A small image VQ-VAE, trained from scratch.
Training: 17200 steps, batches of 128.
Data: trained on flat shapes of many kinds, plain or patterned, on busy backdrops, 195000 training examples, 11.3 epochs.
Rows from block 2 of the encoder, named by matrix and row number. Rows with one number belong to one attention dimension. Each number is 128 + 32 x the weight over its row's rms, rounded and kept within 0 to 255. All counts start at 0. Numbers have three digits each. After the name is the row's rms in percent of the matrix's.
# v: attention query, key and value (stacked) (encoder.blocks.2.attn.qkv.weight, 576x192, the v third), inputs 0-95
# proj: attention output (encoder.blocks.2.attn.proj.weight, 192x192, transposed), outputs 0-95
v.49 104:099111164108092148162104153108123132168103117077116113175092110105083175117080127124156124155161119093125112135251129117163138145130147073122118122100140154133105111174098133164125130106129108177138186088124117141116102109132146129138110188119125163108066136137116133087111062129170158113
proj.49 099:117120086129133065139141140137136117109129124167122077114148080120107052106180174142157169170108127163214140095110158150103170145146200190143177096135088114127133123127108125166099147148130163128105058192138134148125103178137132126112140122157103056194156171123127134119109184126045130126
v.50 114:122105154097159061125205132138108159105138147132041126059122118080055084138118135117146162125145142093112088114164119119142102132142167151104145106139132106131167115106063076153103149122173123117119145172178213137076081184147086117116120096129088053133090198121085143095146200183125142147
proj.50 112:110150117195161161093114121124149123131092072085161115157081109169224173152172140134107078108122127198167126093088135086075161155098120134150092103136066157118100137161207141066127148140066118128117148127090138110119197074081155147141160076169120194133106091142161143124121111097137115128
v.51 103:099172091134143141082040086107116126168124130122129138145134106136143115103108135163167111145155156185088103136144143124149140111130095134134081104108099113124059101243141156109146080160106147129156132142110140111206082075217171101127086177115154150186136086135153129084226151147141131107
proj.51 096:134128155130074124194146184117075103100184112150073118065161127124066180108155181119123126139126127044122150089129119117156136067136100138123127168077107103126138169045061106150069137101145123128047168154185126115114142193106169134069100118132121099046103158144110157191109154098123138129
v.52 100:135132116088147200111075107132179107175156146115124161129140144131140111123081095152169124091104147148166097095155145122126120120112106079109123132121142098133104115100115124135157083125145151171114130176092106172177117191118121098160087175180107232102120154194148124166128076181147136119
proj.52 093:065128142173146064130136142123098126117146150114094148148138127162112114130130161124115115137173130072132124132125157156129079132139144128168172150142149098103133165120113110142066100151081068127151135077128138139132129123156095159150245116106149035157155114097127089099128151137120177129
v.53 107:059129145088092146136149133070113140218122117154149122121129104161111180221117142128119138128121130221129099122166147091124152173134073105068144157120133126134147143149204124115154174113086114135113124185131120146131140092157134130208122149157175212147084111150129144177066054173132126116
proj.53 101:157089116094136087132114190155107113107119151122112114104116171139113111069122126099119074152145129110158118151120097145197052181139197095142112062153039116119120099129106143176107114104166142129101084109095124119148101146100068046043168134085061116120127084122134126098185172110090111127
v.54 102:072145076164119130078154093101213142178099153189121085094176059157119141157124093098127127152061076080132165142100166131118102157143111171135133132126114154123114125173106118100171099114191095087156179118145095104086139094138108114161132101204190124064109121166145104138119180096100095161
proj.54 104:150110133122149138161102167157059092083147091050126136124088119112163084075088132165141118129178130122154089173100096159136081115066142123148135143197154079094170107101152108213106184195082102131090090081139149152118107168129113106085165150088095161166135149114170114138158086192099142128
v.55 096:159153149157087129139203157164153144072112115105097121138125121107084117104155083126150133100119140166124104122169172116146115179155116088110086077158131136157106101153080109147172128118133100120121087117078107136096156090158082112106085166130121181125116133197078174088160164132104116132
proj.55 101:095119051132124165196063208106121107192165119135156083133108125125089144094154214128125054138164126132113122117109095077159137094082118129122151136105109078080163126115167086143060126116135157129096137126123134107192138187139133146173173166159126079136096117053178098120137081118102139130
v.56 100:113140140140118126157110059162128145132159137093161162116123101082138138181138123137165164101156108189120092152112135125104137136144079111138131137148101120162154163092203140118126218151153168119135133146118149060158117055106133086125093114100063119204076134149084149176164075122143183107
proj.56 084:130082118105125159132095163072123117126085148176119163134155124193095186106153122107087111215119129073171140110110109147133123141189150150167075094071139128153157098156080153148162037079157083125084153131127151152090139149157121140186101125129143151086140115158187116092113134153087171123
v.57 097:165125076128132163142114118186159129095119147153183110201129149117090108074191140150133087125125153065153128096137150149147081067126125126130174128089203118118143112100105159106143152210118115060140139161159109117129152116125109148160172150082129156134176160146130162115130130164076084149
proj.57 091:127165156199139070115109141142113132164099106120064146106085124141227097179137201111086170134127128104072134122154128092125154152111194128121074182106063176121112175131136122132094123107160198125108141127092125177147132103138171153117116194147079110062123131118166098102104125095146137127
v.58 101:145144098141133098062047118104112136158164107195136133090105085113049063083141112078134139147178100101076125097088169143122219145122079087136100088144146129115118130133134082123030092102138140144106125147152118160112112161118117140074152102151115105161154176090087175144131138145101175048
proj.58 096:100113124098123123137215143127129075116047156121114129101163152116174235166144177173161081191087125122133168125161105123154101188169152148101157164094121059108148118097088121196167121069128118127116087084059149104141137132077186110139120112078142141111101110168133105154084165133160136128
v.59 103:093140137100155202143132126150086140174088087115166180178106092128139105178119139087100154075108134097181114124134145136081105136159069135088137099108132116122119088148091103152167098159160175143120155109100124156165133103102174113141138132091156184125086161099129091159172120160134096099
proj.59 096:157114156182087083148101089117155130072191114103086095090175171163120119073139068122154168205159126127156132147096177152127135124143158120148130112146108141172129138104214119183127154113106095129193144175165100144129138182169113119075127149160060061103142098102148166083070102124147148127
v.60 107:186143105129087064076178145139101098159147157176100111162115099090141091125088104159130136138154102085153093161153121180103105107119195095067114163143138186138111113183143168177143129117120160108192149086128124110153137044172164126074136135184122132211115097177162123082156117109077185148
proj.60 089:105173097152187174108087182133102136110070088108159144082141206182145188116120183159158164148153129134090152176121090116113172170073057144168147149144134152108083152080085147101131108147143131128099144172145119123117138148115099141164131129126134082049128158129109111153071179098152104126
v.61 099:076140150158095150139082141111195109133099118097089101146101106110076096164165132103126130129099139165159086125105080099105120145150137144118103113130083126142145090185165089181141118140051119086141148066153109119171057079189126077119134146131171187127066106166124104183102105079085103142
proj.61 097:120113154114114136150099090115068140149166158130123152094203139107121154083092187124084070121118129101098119130128174141169129122147103095113113071089116189082145111060117145147094103145116123126098158121151166102129192202087110158123148190145062130125108119110116173092139118143139098127
v.62 090:152125107132114148150153119124132092133131151146179135158097186149109087142107158098125117116133124142126094109102149147086125067072124145133153083104077128149109173056174102075117154129172118151087151118132130129106109154075100075100133098152133150087137195152072145177127234181131084129
proj.62 089:134101106124150132072123126131156214111111103166112164161135119132115173111138130177110090144131125093127163145139146133120148099170157091154163172195121095115098112127122119113166187137114173128114100190146143183111162086175160130145180131064195121126101067115170088074153051116120151126
v.63 101:137162144126210095128175092127096149091089061120117143109123070098149139139130148136124163151083087109170152150143110123085116140136155186144189118098093115102118145127131136150140140132152120119098138112128101119071171104080179089056113098049085108132110099106130124161104122169158087128
proj.63 104:108087099093076098164145150096172101123133175168130123115149124104078154147098166110078106081172128128087117184139135135150096121154123109111084169087127118129133142135165108138137109116162159126137118154091135127152071162150099145104136176178162162120083192126102110119149126121121107128
v.64 074:192142070121168053066060101134146129186031156145078055137141105173153124101096110103106164115146097135166167081110158126093149141122172120138110182119152130163110130129119166133124130086154058184130112094112085140152088119157118120095099139166046103088135175198135099156119123128118166111
proj.64 071:095115145135176155112121185147155178078207118159117102194114165130179107164120185107178087185113127137113081105177070139115068175114115086084137123137084127142142149146127112183111109167064133128131117132182156116110145111140128118127101125138143155137120128145173137173161134137118062125
v.65 077:125162166125159096158104087118167152138080119133188091165100133134170191114191140134105155115092147166174081116104125064131193143115103125146145159093157138159119115067172119087116145130136130150103107125119147122098128137143173092188145103146186104136134117071110166145107141103162111138
proj.65 080:134099139195103189134177184141130100205173086135079159136135142170089143126127138144189168113125129139139072163136154153107121121104126147067102058121124180108146156172089146097156050087106089129154145186102107175168121146128134145140154126080110127096133093140146138148125114146122158127
v.66 075:174130072151146111147131117094138141135098094156131056152099117105123082084168127186169190133149125038132086124100124114135134105117186161103090155121102108130088081120118126120093108159143159075131152162125106174081085125084087125131085104147091146076144166055124180155127116107113155078
proj.66 074:123174071133121156097115101132137139067199122135151126132174140139182100115097200132110183109094127169123145149117153196107098122079114102096135136092122102176166114071135137101180148149126136126185099141097178092131134115199118110114105190116107100150167171193134165141103141166141138127
v.67 078:110140121149096093093111087121139040113128133168120141114168137119189171104185170159117130098143093134106112190141134083099149142157079131166147120103170162139100099164137089099120069151100141150056092161152140145091109137112120167142150174033136140142130139126147069136092100119170050152
proj.67 078:136131102145118166153107221130149134138151147169089098085105150114127118123096169112162108084118130147160072130097143145123105049124155128140119169153121166117162081084138046128110102098128132128160178113094107102150120128143110076053158162180148143163133124200097154096133220141083204129
v.68 085:129167160082123208154129156092097140175133155089116153152098129105209141165107103108153145156101149146129095113159097112158076107074061116121085144110091095099132174152151172060168133115072104106151131117117135131129125103135126101159176119124135195138156102117163135134139128143165164145
proj.68 078:133159079168099118088128081109161180159129082159156138111083073140079084119116174093164111111118127071169103127175173104180156136135130144136167152204080124116137090094052126099102113102142142128125157168093143107106172138117140153143084089134124020115077185165111149107100101133129192128
v.69 080:167056139140181109155093151144156137066166143146157093151157131081121154128146128150136112171137118155086123127148135151197118105101108133180111140067116088124097125124164125124094057138124151087146145149189182124162168135136080107188124150075111119096074136161161131056149147170134123161
proj.69 076:091166081120122134174141124135115123149142120121095137138130138103052071140127139128084172133149126095131158156056107161091154169141136108084156099128168098099201137146145130179166139149116099127061172118107030136119099109134157130099089088152163181130220123080149127159094149098173130130
v.70 080:114165165132134135178167156121121124239124133166120188129107102118178112160146118093138087136081105097137145176169133156187146172086109136135191155125084101097131132098180145132099189132105115155110128154107104115100168084192150215138122100112165167125161063167101157097120138164149058130
proj.70 076:116147078088114112094118142130170134119131087082159145121100103110086165152160094121114109131180129148128072086128152082104173158172109107135106085142137108089179099139066167111133089126109067127187126144157144137190128169069133122153036096124145118163135146137127103146117114116103185130
v.71 071:125104103122166115075073073149159105109075179122152131127151153143128145167172172114123086144143166161171093133098131112150175096118128081161155095128107149142093100171093129182081126150110098158090122109165108120073135136091124059147144182110163132065131129125178073137126075136150102143
proj.71 071:128127170133102122148179166124146127165168110148087152113122172152088182098103087149115169149189127099100143154127159176085119179131157145115096108129125116149162134079170115108126143141134142127099153129121103089165098131132128135077164165142157152134134016144082198120106203118123119127
v.72 075:108120101131126140116129089104097149066088121105146127106080114116075149108124113188061159139159147080142090171082081146164147077082192153117206111089156135135113102162157111103103111183124137168087089172131155129119108081142160166084099175152126158117095161109079147108140151116111082109
proj.72 069:162091116141096141131146141106120064093101145130162119162166173128229131153130127115204146089144127189068111126152092168179092184139105082114093099117114107069131126102148160109098088173122162128154123110133095137174110168126085079147074164083107105097155083136105099148185090134080091127
v.73 077:141120137149171192144083089104128140182124112057162072143087105121086132111133155153145126151129153131181107126062116155113204088109123160167114157118130152100078096113211136113098113137158162137130177121088098153164065113172066156082146167136141190133125155169148100194135095124100120112
proj.73 064:097155152139130063120147133134132105055171088112109177162161190118180095138091151152092112141142129152104122094134118093121083130098060101134147122082126128136207139176058124147132088124122133128120043119111151109126162131057147065115119178117143095118119130114150196074120133120171075128
v.74 073:141124158183109112171103145107079120115194036135121105148170099097124088141132083160165119152115142044058115158157070116139108128110146144116130093149164174137129101192172144142142095173068157057103105115169093154122124137115132118044100126135111136171164143146116118142116155057104157089
proj.74 072:115189053100124116091150142114097113054117202118150147110103135119180127071127172136108104104114125163149155129141137116111099114149145093134134146077103045110131083085188129084131096082231168127124149140095147108136134104091154155149124131132118138095109122106136124138145106130108148129
v.75 065:118075134148126089120109132090022134122086159085143102151153198190113090102096085086171119105169138098122159083118090163123106119098138147171105096133147172104127169154097109141147116154118150162110149146165110140063155147160149086097064121101130064127138156140100110176186120085144130121
proj.75 066:101125066109122138126144128136141116040156142156102122107133093099155189096122146189135173146145132126143134123131141142132067109120104080129151157158070035134094150103197167139104177140177170123098091115108077102131106135116115160130142151168143155122071061135124174136097138099129101131
v.76 074:111141158149121108159114135123130118228117155111100133120063093114119139112104065120141152132131143208118204143132127145137085143075131133129097126137152078177149123149110116140136165117126134134113095125147151169159159111153137098134082129130131117168168123132136108117182081145183183115
proj.76 069:097187093051102203114127142128144128073100162113185160184141140144117079092171144140150167168128130080205076107159124127173163155134116094176150104152030121095122139143133100106078105120138141131146174142113136143147144121092128080161145125160136066084100120135117150113064121115120133129
v.77 071:152152067113104132104095102077092180104180095038085092098134141103129155072074116092121131169154124112127175100089123146145061120154166132135089076108166105130096123158118165094138090088135144146153070083102125131146074148131132113097116165141120085099100166113143130154107087099117131115
proj.77 070:126174174070155154168124077162145123058123134166149115190148122116147119138146119140136191112054127155106088133181141137120124169080105129081138082073105111091126055147118140132118134098119131125083106113160141145106145095142174136126150179145048111124162125089124143152108199107165102131
v.78 080:145205129164118112171067100111117168071147096091145113145189141150103181117136134135085175148087109165094121097145075124114132122141131161134171103125188128170107119147172168085145118111136112127140076040061121129197119082140146160078150137132126134161122131108105137144072184126108149152
proj.78 071:150109128137138152101134117125119118128147130137160124133103122100183081171097136152188061117124127099119078106177095089135124166073108091100113098060119147057131115150124147157106065074095159127103131142186148131130154132068169098150116098093119120078121111091160096143204061124102139128
v.79 086:113191184134141082153125112185147168130117142187139094157180100121121128081185119150133168095113104132117147122164147123068143142104075155153149154096115108137109112124136160097103102134151123139093159090094110167081173135094114124082145083093108120117107140102141135114147125186126142150
proj.79 079:092160095121137170103131195114123130128167112115155128119143139127098074117150150225147142170093127098159090079098077122072118149119146103091207142156146143134145108093165107185161142115100161127179103192132098062174106109108113133140120139134191114135145089176088126135115154123148131127
v.80 076:119120182136189158099081143146102106152173147116199061142146104111061141115142075186158124113065158117163115155061146110069174108134072144124107103105140187096189096127163123083120105076117088107138153115066083144178058115152077139124157121142107150176096164157162086173154145062140163144
proj.80 070:094149111200096098137129125106139127112117170116115126136085125138181099126126181133145050131129129153129100119199149107125093131142119134113182179151137162166079121145078094110102070120162126128146134144141137102089160155077170106113168152124136113101117148130105150116160065175128052129
v.81 075:176084135158168107155083086143097125171109129156148143131177140141084115094090118124146124106156131147141166119174085100142095187110110155146155203189104058130159137103156184186115167093151178115069113201110145120185067079142114121125123098145090166089135130151160145170130185106155102141
proj.81 066:098147101123128147114126181105127080151151111097058127140111080111130162137180170131127113147139129128146066120124179149150099126204065099125105091103087142139115152171087152126157151153117147131125149096164087165137202160126119182193136176151135076117130163167179109127076119145114050130
v.82 078:182120133083160137123097150160156140184182152104091152166151191151176153136130116165130116141131110151127182168152145154144060142126077083136116130136112112179139127146172128148170115082118168107039113116103133070133096116130128152089070162064102181135147137111110100134134105110129146108
proj.82 082:118117142120116170131095108172098135035130116110122159123156102109039130139095125144135176165129126117155146131086117135128117166129125086124148072045142073064145101118162180170132051163135135127178179136159063155128168088128095132102132101201162094126098086139112121089082168067147053128
v.83 081:123094147135164080157119131166180160132117102132087094133142162134128107078161141134167074163120141134101111077130147120080156181101148140144128120090138138151111093068162145164134163082170145129142082087144100117129126121115091154193142143125119125092124136132246013126169084109100156107
proj.83 078:102167175102183117137083117071113129163118078138137183198175116089104105130079155156100141075138129147124166091095166142103170132178144139125101085067172097156153130192083162140171106119140118130143179127097155142114089142160111148141125112134113142166127125158095185176159153114168062127
v.84 068:188123116148115149133127144103110125116108060181174147132119135114088124074126167168097150126086086093158121099120062118145159137141117172084142173147053079124138134105146128069114124098102141095170128194113074119138163135152087158136171112154179123201148109113123164052152141142158166095
proj.84 078:135112094138153106164159134123083127148153136060047179137111100171134132161148121117059158138187128149102194182143149128121119042134066125148127122139169119134124181168130131163147180124162103130100144083159154160168092093098143111183088133107129134067092173150121116145098086163097161129
v.85 074:078089182123191044148135129139122094145125111107081118074166083098096159140096102084068049119075080102139112112142140104134158164164102159152128146151161125101159145160154157171133152112100117106168139176143099101075177119138137114114134084156155113116132123179178175173087122155061128140
proj.85 076:138130107141102177097074184117146141149132128164158108127105126112149146136171133097129103083219122122114065124152137124115145177168162102081124171128145135121176136128075088150117132091127070124120110037126163052156087135106132146139098091126083158122115117107157091169132116156165159129
v.86 069:101133125098163063148125120130114151085103075071057112077091117073100142094109125171132181141077088097101146167081132181137148122102191178112152184108139081142118076112143079186114147095157125088134091099087120093080134141100120117087075135152120070068177111141138100130151076126101164097
proj.86 073:118175075079195170112092095100164116152111190141195084158172132145181072144195161151165163093067128169152101083135116127120106180162106104107103128043149152116134089142136183158105108184115176129158143091114107117173097083143123201164122183117100190168128182134102135148109147115120044129
v.87 073:123125154119095175196117104131160145066115102157120106112124160153168059141094138084098083154176169110177070141172125118080125118153126096149096160173126112114153153108159230150149166147131109149141133140142069150134160108110148086085142121134090190083118167141137098224080118095087056151
proj.87 071:130084109180108029070114150135108127213147127169168144127118169089094183109104138161140126106150126149079121136155166166101104219178141133098098099076105201104123157141098082109161115155116163129097068136099166109047141139150108150125135138124140074142108147124137148057168171102171222129
v.88 072:110121154144129145094146147124097126125101137123119088185103134191143142139140111144162045149124140131119084105110125127091144173112125143135096136106124147102101148198076147157180139137085139084171124140141147145117165086078099112167148139131178131143127160140159070126143110063080184114
proj.88 073:127126168103138073220149118120102121145149090105127082111145110123070101042129129168149114193189131080141153128184151137121137138159165201117145116128104110150134145119150116111134186118172163128125087075120121131152102187131150146120096106158108115128074152133113144134117101131119076130
v.89 075:131096137073138143102087116176154130121088149080120122136122102094081122155151115186177112108105188147089106103095114135170060157119149126100112185079111173058138117057135151104166121208150147108110107096169155119103165189099140123152148126088170175107079104062121154131157150139109150129
proj.89 074:159159114177165088148123094096078187202124094121139159165127138114144141121100134101142118171152127112208100097127105168107159108134178099107142132152187114152096119170125154150120150090124161125078136187133085106166121072155079181124130188198123131108162140142125052127092134119139136125
v.90 086:065111134116099128183151163133138089147170137139148106135162154097133123101078136116167053128162073067141108114170159151090145119115093086133138149119115101102099147126113155181153149087123172163182148094135153141161184097100110141141193129094122152162076147142040102145137143116088064117
proj.90 080:056154075083123101097124123172073154108098115108097122114101100100081103136172092109115101158173129155098071147105099134128117215138151087166128137126168107106214190137146101131120103186099076128138096120197105104103111151182146145116099115178116185125104135125130115068099141142150115128
v.91 072:107125128117131100170181144117087144085172090130134146132193129087098133096149152160129095175140073094114146128219167139098117115140111131120113154109152083122129153141100051178154125124153156129132155105149162102083205123093151131101132107115140028152116094123032123137142147134109068092
proj.91 070:102098121087183133129131159151114080158111147121062151072096098185122192124128084160081178101091133161139157114030089099142140130113087155131134147152122154112099158124195191127105135091139143129141109094063122194170100160136128135171140138141160201112117095129154127126129126089178081128
v.92 077:129097173085122198085125117130097169121140149161174110138129147113117125126150153119143068101187156120101077082161084071171127147110082097103129110113123121139113129162143179071146137113098129091162169163122165140126094115086096108207157127130149185077073193068157176082159135119121142117
proj.92 075:111144147173109148171161124096107151130101077140117134195133088178109075075174133123155168137105127078108120144098200149091141150108161186087187101173111080179140094110084141103202162106202093129143104146133106145083144172186123154125118081127092059145165115150133130173125100177144104129
v.93 087:114128160110163133123111147117065161134162045151125176080094149101114074140126134134138072162127108076139170172157141137141110129123104103098163137121113095157135104190163119159077159081104090119098131116123080086111146166124177141094118139102144111136189105152121103113158124097147094107
proj.93 083:136129106133155111126132150122169074127081203096076164163108122187131224158213074127082118117064127223100084100137138088107158157116136132152094103118130129118091092114136146108160108088173133130115139144154121146136157094091127122112167134154124149152130101118103142108095126107139127125
v.94 081:116110130139105212119069075158145120143160086106076160143127177173156191098107153094152126074176085151135094122141090113130128120128117134152163109116154215105112064052133118119128168084111174187081147115122103120112143153089120143157144120092138132179148130110180135078112082147084160084
proj.94 082:106067133090114041142189107118107148118110125103130139083149080136139091129103131118059147124107129142116114100078149022056202089131102146143076110129117075161141125177068084133146103115173102131157136182115146128114115115150116082125147125133135104163104127182124162142092187133125130129
v.95 069:148102121065133174148144146115110106168138121089083112137170129083138116087137102097182145118134152138110171123073166151163116105143148088155092119120124086123144168111135171124142138098096154152040156149116157120117130149158163100104154162130050080084069098120143231160125169078143178108
proj.95 074:111116174137123117133152125184116191077135131151119114164114135160076185110147107075113171150096129128165190168155091121090062152217117156078165098162105110106157065150135146099148096085177116128206103100151100131121130070134117103193099129137138096099174139127128130098105117110128067125
v.96 098:104139111164152153134128094177137150142149128069115109180168159158169181106161102110144116179129162148066182174125107129099105151106107185124115160159109149151190131150141109112161156160119114158109092104147115122102135083107128138154123044111138146100109106147108164159146084137138130104
proj.96 102:132117146156182154113148111142127114138081113171160187128068115136166213143164113125112166076154129179123142099119103120108093182118113075186118142141067161170090118136173164144131115153109174129131126153118126112125171197128129126140120034162104168113171118060129160117133133115118151128
v.97 098:125140117168151111235177113116161097157100113093145077120191125149080158171112192096113134138139090196113183133173108132129077133082168185129103169128154156168140117173089176145139155166104126117177123167163146123119174130152145147125106113099134148146134161127095105084152085145123089133
proj.97 107:133085156125136112072124138126114166111139151152106129155113153138169125110088050101127068140072128091163164086140138122155104131144099088170123094071117112134121110056112112155179124139089184128104087124205079130108105073147110179125125146030133142144111096150167150145103151157132147126
v.98 104:097087147156118133094126141123123090135125126128151186104156166135178164086103131107125097118153108139131175126182160166145143117076120098158165128143198112124098127070117154095120142096178157103074152141117164150133125143138175138146130126064119168242145131100152114097086132158181169055
proj.98 102:134154100114140137137133174119157124130130237128109150140182135074158114101075169115124132170138129102078139093059069172164115094152167118129080122121095152111138140145102126138160169106125066126166090157168180173149136154119137130121127159160119138084091135101136126150224059118144098125
v.99 103:144090154091125172111143128104119096148158166170144160104082135154120160137113164174153106170129184120142142154129120108104168107049135088033115088079123130092109103125129137087103069108143116154074071171118137115108085070151104116127112117110130114082120102120105144120106125081108099156
proj.99 104:097142108136098168129099127167124144081147176033105142123127120205125140127149176133104116098114127092114062126176128153101034103097090154106107121142098154152138126109119098100134180162148073128068120073150125110125105104151150178104183111117091120102156127136162152157094067176097066128
v.100 104:153149075127101105215069103125132130147115070110111157127170088129158179135072078127074135094119145173120194117104119141140151147136082173151168146150118132137066166134151170128148127179117098165135112146126087103134120000149193138147142147114162143092070073160154144160087131170184091110
proj.100 104:121131186158147195150134116126157093160087127139086157087134085164163133149125118175152166129076128174126148114132152139127109152113094118154105086134165170144128135128155108114151143137127076128098124116127153159210113109180165181055147107091182129129158120104088074073099135069096145130
v.101 104:129133103105147107213138097105184136129143143181142112133152198079147044163130135143116072129101136159108181121111148165120107084103138148140105120132134129120140118137131093169114148144134051119133155137107108067035178090092131112118113159174082169125100160178153107117146117126110165121
proj.101 103:129133136119124102083104158150057082071128103067107076141145129101141153155180071138209158118078129133132137090099120151176123084188083144123160129136087135182123077108130171126075130086138183128105150112120155115115101144163120084115136150097149147149167099131092182106141232165162118129
v.102 100:155156125127109115194188132194075109054124131218176152133106137123167142178120095100138107174172177069111140080067135139153165117135135092112132149063179125119106088065154125119088120175153135097174149073132131100133080154144164123124185170157165130157155151124145132155091085090116059127
proj.102 097:125157118108121180100122114140112119142169132115136159141119149090135112144097163095124149162156127133178151104176086129079101202071130151128154096107140130163168136175140144124104163092119077129178231126134101173134159161121131126129149151250172091117105099162094127144150136142145173128
v.103 099:135133170200121129142168153126099116153114114152096134151181141054162121103123106195159100106081121205069138168145147118108142127169101109116158159102097127187136160151090122147164127097118081133141148128121107163137072095166130132130126195106163146100113120137101162172109151138113187156
proj.103 101:112173098112177088159130123096175171133102120121144150159121122232159117148129088075088156172099127137153108145180093172137139129121118147124098157109112162103103135171168105070125119106100225126118082098132148151120124187151117098115164124073158147153083099129100117096122116123153133128
v.104 100:058058082174148147049171108079106103122173173107132124097173129063117115137149153134080155068117162242114114113147144148169135199162111122098126141103160098171109114155201174134092148106118154126109113181134087121115129097189100189126141128155111074117090128101132071109139142086162185138
proj.104 100:164157120140089127098114120123127153168145159071114130167091107098089119132135122163206119102098130154093099178096149093119114110118147128181088172152161173105091160128143125148122077104173134126116142143129109164090171111171115155105087090079138118094087184099127161108135091179162152127
v.105 094:178117142086146149168056113092060132075082146128144111148148108095067122138148190150121111172187146136149062117176101081145119084149118054101119122158111132130142079112126106098098083174112152110182175082109150114115151106137106091140129176198052089146104170156093073100120133168080110131
proj.105 097:117118099157097120095152153131072111115174123133107114105156188138144126103028115129169145110170127095114164217236112142108148154095169109191117085108139160171130109103143199147114074140132049128124136165119129124151107139149098128137161106138065129092154120166114164167193152127102109129
v.106 101:072102135110175136095127122157094153086166105153138146109122149142194121167131126110101083100088138103132102125143063177186111048146126124138102133145097151112100145113203145186169128121082122144074089150122116132080153179118092120141135128139124108142219085125096140109112194131095117141
proj.106 105:145116107116172122157168171133144135101188120087096130157170142091096167144061160148130115135109128162107132101123128143112100120043099111098099142097091172132134116155126109076096143125142108128173181079088168144124129114146160123081121154144135120083074145102115167130080133130127129128
v.107 095:147133160146068149197159128110096129091058077153039092156161123129156122153174102115121158141163166136119139166088118205177099151126195141086127086150091118160178132128178078117072088109115149113105106075135157115109096178090109170127110129145117144140178144142110129168136175124128106123
proj.107 100:113129117094206093188120113115155079120165097125122148113121122169135055134114081078181093126093130121109130119159081146137138120096157096170091055145089113171095156146126147150117142057130099128142130147166133108137142132093115077099136107139102081096094168074118118115113116079104082129
v.108 101:082115152131173090170152115065057085152112126127103102132104089119138128187131117111151113103120111109155113148134134172135054114158105069190172124162139127135157103120171157149209149095128123107123126132109117086136223143140172134156129103107088089133074169097147145082125155147161078193
proj.108 104:135176105109134099079171088135114153096136154149088129150093203160101099076104094211138091163103125119159112130164135062195111153160152102082103141148138115135054074131151099150097163096166139129102187085169206094128092079179151123092073132106080113129112154127159180143157118143145158128
v.109 097:153101166117137089191134184141051118087094155141121137172107042095193068103170090155192121127129096099114100103092116082134091126129120084156109091096183182115159136175128081131140152088126114170139105143136112136100160174094117157162084099113090144143124064175106163117094136128072097107
proj.109 098:138138151135150158083078113144160112090095151107136099193150118135137008130109050166130173174183128097146100091186103113115129161132159129122126106083175103143136112130152114119101156122045192128102110180117080128147152019147190098108167123135116107147130134128177160108089071167166118129
v.110 098:105087092070158141142158095145139128135085106113132118109104191110100151053109022165150122071106118065097127156145107152146088138153133106112123129108141151151121082123077122113111083085144131093151110146167162095149159142100135123126139086168191175168109103073124142113106164126097138138
proj.110 102:151140120141105161100137183113145118108124093106213131148157093162050086191182129098115107193138129155087050083132098138167152176122146145115130117167137146160086122150118130127137119138138197128098059084105104169166069127168125142188084076148115108069138080141136136074085098141113117127
v.111 109:147128097155124140148081135196103141184080095120158170089116111085099096189131129148132087120181127104095106132100159127115157150161170165064094170135147191123099112130134123109142108132131168151193108150054131176141151121133088166165107132088090132170120157137099136102159133152132128092
proj.111 103:156140148133115104122120139142156137150147095140097068151096127100094124141135171109104163138140128106151093168168142146175141101155136092133157078176115130134164110054106134088093187137114125128108079117206103140065126183080130144147167128209142159117197194111142101106096106102135157128
v.112 104:120168098115094060131127100127174137138114158109134144150089183095176116128111176092089175125117119109184195155136148149091104175113162124119073056124112091144104135086128160144158196105162114132133109126149107089084151146112122053121102112146077225115132088099097112120137093117134120141
proj.112 103:178142138061131158141104133147153173020139150069112128098161153213138154142134082151153214172112128154086071185083133149164093173201116126138160153120160114083163182128120090099130131173138132129109141058101189124102109165107120098146139107123097092095083090119162178184162150148167156128
v.113 093:153129160098115193113103162107140119141087102108182159155124126099158122128107118134144127150105159124130144118147093190072167125089107129123178134122121125141129099119190102137139136114164147175101063109079090094128124134119128143087146105123202130174124157108127123161206130109201121095
proj.113 097:092183137173124100122142120146125189152163119103180047133100086126130151150188085076132085164133130146176120146174170109108138164112116140113050106164138177121081110143101115129136181140110147128119159143177077160121122123124136166154100108156130169114047092131082174127172136053057123130
v.114 092:138107153117153115182148144165162081078168118196103177124141159139025097111099107100168123109126109108181107080100155131105145128119126112144080141119108141103177121148079095158107157144204140165114158158133142095125099146135138114100115119069098146100144143104095173148147187184119101144
proj.114 098:085127173157111136140166101117144196132110125138075116095087183178107082166123128128087171165131130071113118169085134070129153137149132091093166098148164162082151123116124108124168163101139157128141147081077071172130105139190106119164152200139099121129099146165067122104129163130112182127
v.115 098:108131079154150088116112138042061137097134103174158096122165100126108115177157127114128130173185164174096159105151114144151166191136100078106102095176104083126068121098125175094091175187158118129131137110139192111135085130155130093121089117110139084151130082098087148107212113110112146119
proj.115 106:150161114110151153155115102218130120107153112111112077167178182121110164105163139201098131133100127120078145116125147154104074128066216189135144109170164186131141141155108156162107118090074143130114135132167137153150124102065129101102163152116094121125096127153118148152124077146189116129
v.116 101:154133109043101154114026152133128135166135135101092162163179099157131107141102208107143128153111118120100138128122106174151157181182159137110083141101129123116145176129086123100108123140156048128213105119163144129145128094128148089127096114164177089129165133155172137181100210128166133138
proj.116 095:075131135123153094146141176142106139081124089107077076185124130117104128111146087131116131158113128127101173059136199083124209073168115178164142133132077097153154099109137111114107124167095137127155120161124160106109144088171121142178124145068134126157149123074117100096092085162208069130